python train.py --arch="transformer" --model="audio frame classifier" --dataset="synthesised sound scenes: up to three everyday sounds over a background" --train_examples=26041 --gain_aug_db=6 --time_shift_ms=100 --input="waveform_16khz" --num_classes=39 --output_stride=2 --norm="rmsnorm" --norm_position="pre" --hidden_act="swiglu" --mlp_ratio=2.67 --head_dim=64 --fused_qkv=false --bias="all" --qk_norm=false --parallel_block=false --inner_norm=false --moe="expert_choice" --num_experts=32 --moe_every=2 --expert_mlp_ratio=0.5 --experts_per_token=2 --shared_expert=false --wave_strides=[5, 2, 2, 2, 2, 2] --subsampling=2 --layers=12 --width=128 --positions="sincos" --residual_init="scaled_by_depth" --optimizer="cautious_adamw" --learning_rate=0.0013 --beta1=0.9 --beta2=0.999 --eps=1e-06 --max_steps=5200 --batch_size=48 --epochs=9.6 --lr_schedule="linear" --final_lr_fraction=0 --warmup_steps=260 --weight_decay=0.2
Rows from block 4, named by matrix and row number. Each number is 500 + 50 x the weight over its row's rms, rounded and kept within 0 to 999. All counts start at 0. Numbers have three digits each. After the name is the row's rms in percent of the matrix's.
# proj: attention output (model.blocks.4.attn.proj.weight, 128x128), inputs 64-127
proj.15 117:508490519474489535389514521476506497489487535603420529496478512548547477443589474368481511387397593481573591483333501471511500494478418429500473523507382426550502482554600533497469459493509371
proj.16 084:501503497494438459526538525427422598515569526493607561570509577586585478488461459419419458532460422545565471463450450505526534430585461527407480472546521561576529498472576439430454514507499593
proj.17 099:484562542493589526495410586489475522489439518445546451486482375503456464503416531563542511486469454536505292472612533510591494574520481478491536503503604507500547496412547473501492484492479553
proj.18 123:484504553472519543557435478424558563493457498514498553546456469567528515484505532389504496371463486469479409542524558471463417528450430526540588616488474471510504469414545476573492496489534577
proj.19 116:489547449548519557486495506414536673512453481528525505513469557627538456410494433468503392485422486505501504466447475477516483399550442573467475506501517551528487480481561401524475572389567480
proj.20 100:477526393515484503481582468469532551463482477584469568510520502532561556501506428487547490438534508533566593497481362454501534387474459555523538499515424568562545500474493446497492480487514520
proj.21 115:529413504581524454579551510506515512464423470532527409416529560403418532551440595559597533545524485477513609435423503480631525514507543515596396486352438422406425502529389547559564464493501570
proj.22 095:559439497499444608521577509551479569482433475563512519514473423487412449444445464504450533470500485529547489469406415475581484516484451521528499517537545503465485474494577492530514524486518523
proj.23 104:485526619471459555565577515510448594561495458497570529514495496583474429484464428432425507562501421594519473449495453505571504440507521590440424406564533471543401440512578444440490576487498492
proj.24 094:419481480451552547500559461483384464496561551553516557500518489539482504533518477523428554495460495558615553489443500419567503486495431515492433439554516489488507537490455531509502477565536452
proj.25 106:481459569499519497548533503434474564467487496475571543510501473529499540438468511489430556442481441563422471495570470510504480582549429551413481502520455484450484448506495505537512528524531612
proj.26 095:420491481472534560521551546452519516532496548386529524525511464487392437404504543499503484501457469578512374547527461518510438561542437526451516509539517586509574523481454559546479569508516530
proj.27 101:482480451497481547591533448469471526433516538555594552491526489501553509492489481518473514437465498541539512510498490535435516485511546539475423465518490514555473470534479512472510442579514582
proj.28 116:507594493487481532497456485453459552600513520542456542512522549558539527500553559468387450493457494429555479513319563457414478463566407507517482534561528499598587508537575504517402489473537479
proj.29 115:469535550481476484444530550460521514524511484598464493519495677519562498509536532482461486549419566513479541482388513533444556401545482485434518529529493508564510502522491500435489461418500446
proj.30 084:481531543517576487489480453457521530606531470533579534524516471531505531501470401486450519468416535497491447493476550475494503529514534441410501402494527424494462539506466547537524427485548524
proj.31 099:502612573488530530459537579468517611445504438569424549517431566670506455478503462424475502527510455591518502492497453457454459452596431595487544492518490550476483458476507467554495575429516535
proj.32 080:511532456489578510507506543536479496547561554514504573563472510547452453534513449484482470463493491582477526505429591464380507435551505488441314442521590488531476462563506425518439505509529507
proj.33 135:460481471442503539429567525482511524450553527582516536510511536541523494485530468558457508457459475538520499503398492489515554495601388545450500498564463551456497521479514494485519442517553501
proj.34 088:483544520482512500531556456452475565578554478515566519533542509572602538457475514355402523467526427529452398500488386456444515456482446568419508463494405560572531517545540453480511496520518634
proj.35 076:539603501523413480521519441522455515548535491495437553480514499413552476557533440552464504453394523523528517447446531487528549402540473443475469477483574500498522477503434486501509464482465504
proj.36 117:496609476494439455594469492511443634617523516452483562508512521530547592527496690495539510567478431506520527487527483470530475435475546541487490471522494587531499428532458474494464475500489563
proj.37 081:485604555527511475517491531547494458536477491441447451532491474417383511540441579645579483552507512463401612494526547486427538506461632479498578498481482466541467493521494463478496517457504568
proj.38 100:458527491522527427626400422484481529553500492444529529478551475479575566563524555497509461512482513450517464478575592574449459481437615458512569473487516462560489484472440533522523457541473484
proj.39 089:529528530507483531432539476484489582525490460556528571555535473570568585500543497431469503431404477490546498513520442468602464544531379567481547513505435494525478492446550527547474510528501486
proj.40 092:528496533503511533461443507552456496466575518529565521526530558582433416485487545578501454477436484498386574568433482438382557546508575528442514515499582481535463554478574486432474448476565540
proj.41 106:495516446438475513493517551464437480527529549631517581538576586483553534476519559425471499463487571480516593498356436476427523441492464411504538554530435550610474480529507495438467426470526527
proj.42 122:499435547430507540490518559504506461446478442486475531488474539556412373451478484543512491544494451521394467530426481498492495530492463478523531536543506519420417532505537444516548540398519588
proj.43 110:520509506502456509505580470488502512397490516495511531479503394583516495391500492476489495356478490489429479557561414490523432505499408511493537503574427604475592431508548465419541543459462442
proj.44 114:461464504484426532531536512509437421471532529524550430497479564467479436478525573549534528511453613515364591555496403559440526528493573463446603542487414512512481505568480563481528458488483494
proj.45 104:501470529505493472491427554516477497622444488470442430413461514468456524512514540594465552577460552446441572482432466515457515565444599407488499436475465386534483566592480551564514413489475447
proj.46 107:517469440521496493554485478562468526553494517494426550463505573481485485552520564559489469558492511454554625507430594510413477466494587451561428479437562454505527490580447506496458462502550425
proj.47 074:553458507516528511530515510571526409475437552463436470510443403425423371501500414458462538427584570498419496493513517528451520580448577406503420506442551495462501518519490457527474560538487440
proj.48 100:489502517534523440482472575475497485471431519540512523462544497478474539512511523529500593451529516517504460560579437446674535502444432622560588575536428516457491536468464538547541475491476451
proj.49 086:481485483558501485566428532449452531531474516527532434443483564518520580583464508515501519468572504471537573530540533439482495410467537487497531478498452470508493505466445516493544520456449587
proj.50 103:536562492468584533473453559514495518478460513465480515445475437544461499453446534518509522478413524511533523459419517450515467616509405510518436483522475383529498545566540548559507446555494451
proj.51 090:466453519486655480490438467445528512600506562489556508581559483442536508534516493400502524490504458490635326456480668500469551469482497480537381490458556448458558558475484513542477476535506598
proj.52 080:457439446450501492429484574438527440372504544562435544538517506521521412432495447513432502527556543547519491556468504524511457574460441556545545476499493508508558498541534481447516467537511372
proj.53 143:458472442507506436558457554550469461516536572449510444498544409478511523541443455544522486494586465504605464456525491424483436562459491441540501504481566476519556518460514494514510451592428495
proj.54 103:485377490507531462536501479481540447388595494480523518498506488478477524500479527556540513473651433497427572522540488497439483495493540506519579545543504574526515492482437445461501563496513601
proj.55 122:481554539512529572552476489459459593596509478506475539573489340595503536511516575467468486510367485509592414510481525509584474528577391528437497461522506500514535467521536501556551486576535602
proj.56 109:504571520506530467557492472486526635598544477569482577525518486529545550556509504444528513547499448510587509486508563478520549406515481538458548466476500520500504461458480416486534530445515580
proj.57 109:465442367506470481506526451598512340453528511415471511467499427425537528503504426700527457482546548426571524532561490510462531551435612492543530540456567530497635533543528561483473443549464441
proj.58 120:465523486545523518509515478449510489562500468555570556493553536574601571511533432381416474418495528504423557517505481562477495487495473514422548497551429489603513511508544563460460450476491467
proj.59 068:537531499539514460554505485465596559456529509534489443567447372486488544501517525520644462469546506474613471484515509524610486509472544428525501464496477534468518436437473488525485502526484540
proj.60 088:449487461548501464573445526586472439538495463418454411417510463488458599554481598655569548599570507458508628525514538493497476592513567481524527491423547452485447493500435547525520451534472509
proj.61 073:473524541520575529456539494430484480405444525514416584471530452535522564470446426568427490412449595495503495502534441460429471534529514463390513484504455462547583492482515444584497464513539506
proj.62 103:547536488504546568435585515488516473577458537394432572493463464514462416387474471436502451418435481544433464525485460500537487574493413516472445527541467569426580540517459491577479600514546456
proj.63 101:512596485491441537499527510430421526625477508529538545576497466520598536532553462443447495473450549526590491528531458546532474400533509483487496484581502580533507478496527528485442470532513497
proj.64 081:517575507480510493548470504516425547614459533504490497453483628551538481517488568421426496552541532514431602505458545482457512484473486557534533464507495450512417491483543489515507490456517559
proj.65 106:557520489488417523534560467482421575596504515462553564469468508606509463447550488446459433539491429597472452509494501521477510462535460630428462418538523567492426463588589527478429562465521505
proj.66 111:550487539458436521491539503483494551425496520472517511559464585561487363432533453456435494499538432547491420510512535528456511437511430625521472499490521556422450494550540514419457578472543497
proj.67 099:507531397501464457503481491547485571553491474584424541450463593551575509490570481558456450576473528465521554466451494496486543398523498570527506517516485530510474538524476533502433540474534474
proj.68 133:452547439529472487519520482497519507551463441511426567469469381552511562517504399504524495530501471530618460463557409508563475510530386617534550426589551525525670537464477528536468556541463510
proj.69 074:516530540484538429513435455568440534631550520498478477455551522422483642516488631600525573483567474509610539488538553501604499628508477424542478539470492487491467532537436484529502446493528545
proj.70 092:587545513457468546562496484557483521569515536470512499475468543442398374478504515523541542457529548516450568480488549447474511516506559432499373465460566464493434527550560511475542489490544482
proj.71 104:514527516535615472420483530461573472547391528404466433494519550445416520454495531529510550492406500449470431528433442536521529620472470550477416517454483494497572552530446607583499434551496458
proj.72 091:486554464528544503501448556420495470488452480547409485482571560545559577498534603506544505557474560459487592478484461486497530468498474556561640536481438457562482522476496497455512473455466448
proj.73 099:457532457480511476481480501558471427502533556545426507503491427488482524537500518579528477413479506439522480498445519470443457561451478351527468534485446400553513542476464392555526460552478468
proj.74 109:495486486520454550430509518510543426370499474563466571434492459553538501485500444526435519436491571516453618544489425508449559472502447589499640512591407565569573500466518500525505485422478419
proj.75 104:460580502528502541471545561468470497558434471476475500450504443513516564549472506478495531454445468578565541554545440547618513520518424659527572449537527583496595464454494580482509530510482464
proj.76 120:497453544499468452566520519541484396538506439435500497475470476522493530568471522565543525542580453523457486558612457601531496517430610567484542446536534515450476470468492497492537556509465482
proj.77 075:491592524447509537506479489521492505480532484461543479533485528511496438485447539548423468616514450527409393542515518547339492494489506541417581442547528503564452527502500480469482499516535489
proj.78 109:495510533462511525445439548490498459488548522514478525544594597512545520508517526465488538465468489556578471483388525456543570534510491471465491513529499531525432521491499523434488425501457418
proj.79 085:444467565505524541479433527476431535439528535483485450519548523547518571467533605591495536494376541476459536530403521460554506642528400490472529496464445419500531468551490488549494437542540486
proj.80 095:527567579495467430582496562474498477618515451525552479523447577530483518538480530530529506634534446582499470513480481543453493425495589533495510445510455470507421443540416528429484557485516587
proj.81 086:507489572519497515423484590507485345459487516470482521491472508513480429519538504494451567468469520525411448539463516530625511518515393534515510502511442486475423492555428575524553511532527505
proj.82 107:516569442479480462522418471493423517660521534429524527536555477498544523508517490388414485436522486477474448494548565511533466549498428418406503453500484476528542483442520534455469452546471535
proj.83 073:462588506535568512530383535482452419387504476402484464488527428457439499553439587628551531515500521486458435598552637496488537581428566463559567532484543457486512572489446543565509508440523517
proj.84 110:452502420484560418495396521517534544558512436507398487500520552480580539564481566553553510545490527442630523505484550448518538413476559453612590545468525461525578553438445481516520462431500461
proj.85 061:540524532523646473480415481427569565442438489436524473543517521514434469448509491478615445485496405515451571461507482440530496535472540543536483497434547460463502508492514385509536584475507577
proj.86 121:477487527489527539528426537457489633517461456522501512491498445560501572490469583432551513454429447504569444520478511438597490484526399540493579492491523472472483480427516479557531536431545563
proj.87 097:461463525486497505467509522561591453348454426522452395493442505578489470521433413543590493504515488466405553484640445547539457562518514522568483494430485492431553481539421487485527514484532489
proj.88 104:464488473531533494463437509507508415468438527600426438441445476414552489549518551523578536445502637481534555477520565480552481520447555417623488540425466414533525520512435507524554427552507452
proj.89 103:538435497509495466482510458559467518419467476604473459488509555450471452535488413557458510454570592437521474467575521491564497563504496438534417444426511401410452557523472489563560489448571547
proj.90 110:518529426530517586499614472499555497469474516536476599495458447466477437455435468492578485413511530516613495417476552454577502484518478521579413471487540433456514458470441461571500492526557517
proj.91 121:483487526518413533546566488464437583481512493487524482398529487508479561471501634512473561533477553503447591574506392472536388547516453510455538523562405499494500463544528491497517461513494556
proj.92 079:517462512480545599486540472486483478418548543589583592590474402558384400470500420504483554494484475549618408502422473480499443493577436489433441455583562454526424477507552433570566532537530549
proj.93 087:500498423498492544534536434459474530535539503498469577526530524501558543453516483484497466439483569448503645496452534484435525344502583508474379507552475492512535501547503529433436510504548514
proj.94 106:445456467528516426519432579474448493560503511473499392455505596515479580544471616555514526569500484491526547418497438505554488522498513524565542509455416475524515479539463591462524438557471502
proj.95 097:458450436526426485516492479463407478420638599429531466529549446481532514489472567563471471501548586426560493570512572492507440547509543446505566519489510508533544437458493517390476410561480510
proj.96 102:478458498479568552458445506463493545502497541431540548502517483513438491458536474527495507492420483544546452488438511447544542543544452562479479528568591491454512545471559564512502474497494520
proj.97 090:498461500526446512522519444472482582534548497455491541481471553525510562488503471644529374491447483497512598505490521543430435561593501489434458492520539526550588477517484494475460444502523480
proj.98 115:499517485557533503572563590476515527513455474394536536457450526517500496510494562515565457549558402578478494523571424506562510442515554609476502479531584604475542489491457533518499610471511573
proj.99 082:539523666485560580472537504487495399355496521487525494599500497471403356447486441498519467459428512506429404547532555530454514586572533443444439469445510485451476512470519475507505598484546478
proj.100 088:554504493539507558481604398438587607456471462471541456488441493539465455428439410547463457521488470486445501502564476555487488574555465573436432463417471531456544556536509471531498520462565565
proj.101 118:527534568549460580485516534467463575523413504461518475482501641548458382438485575478478500547488491471368495477419456443563497506513464597489459510463454491442385517547578517466451547436572524
proj.102 061:492509535542505529443499505452562527460503470543525539499510574566422508527423407491493520421599466466440421541546472438598461415497338548520519529474518477497558491525581526552424526485464535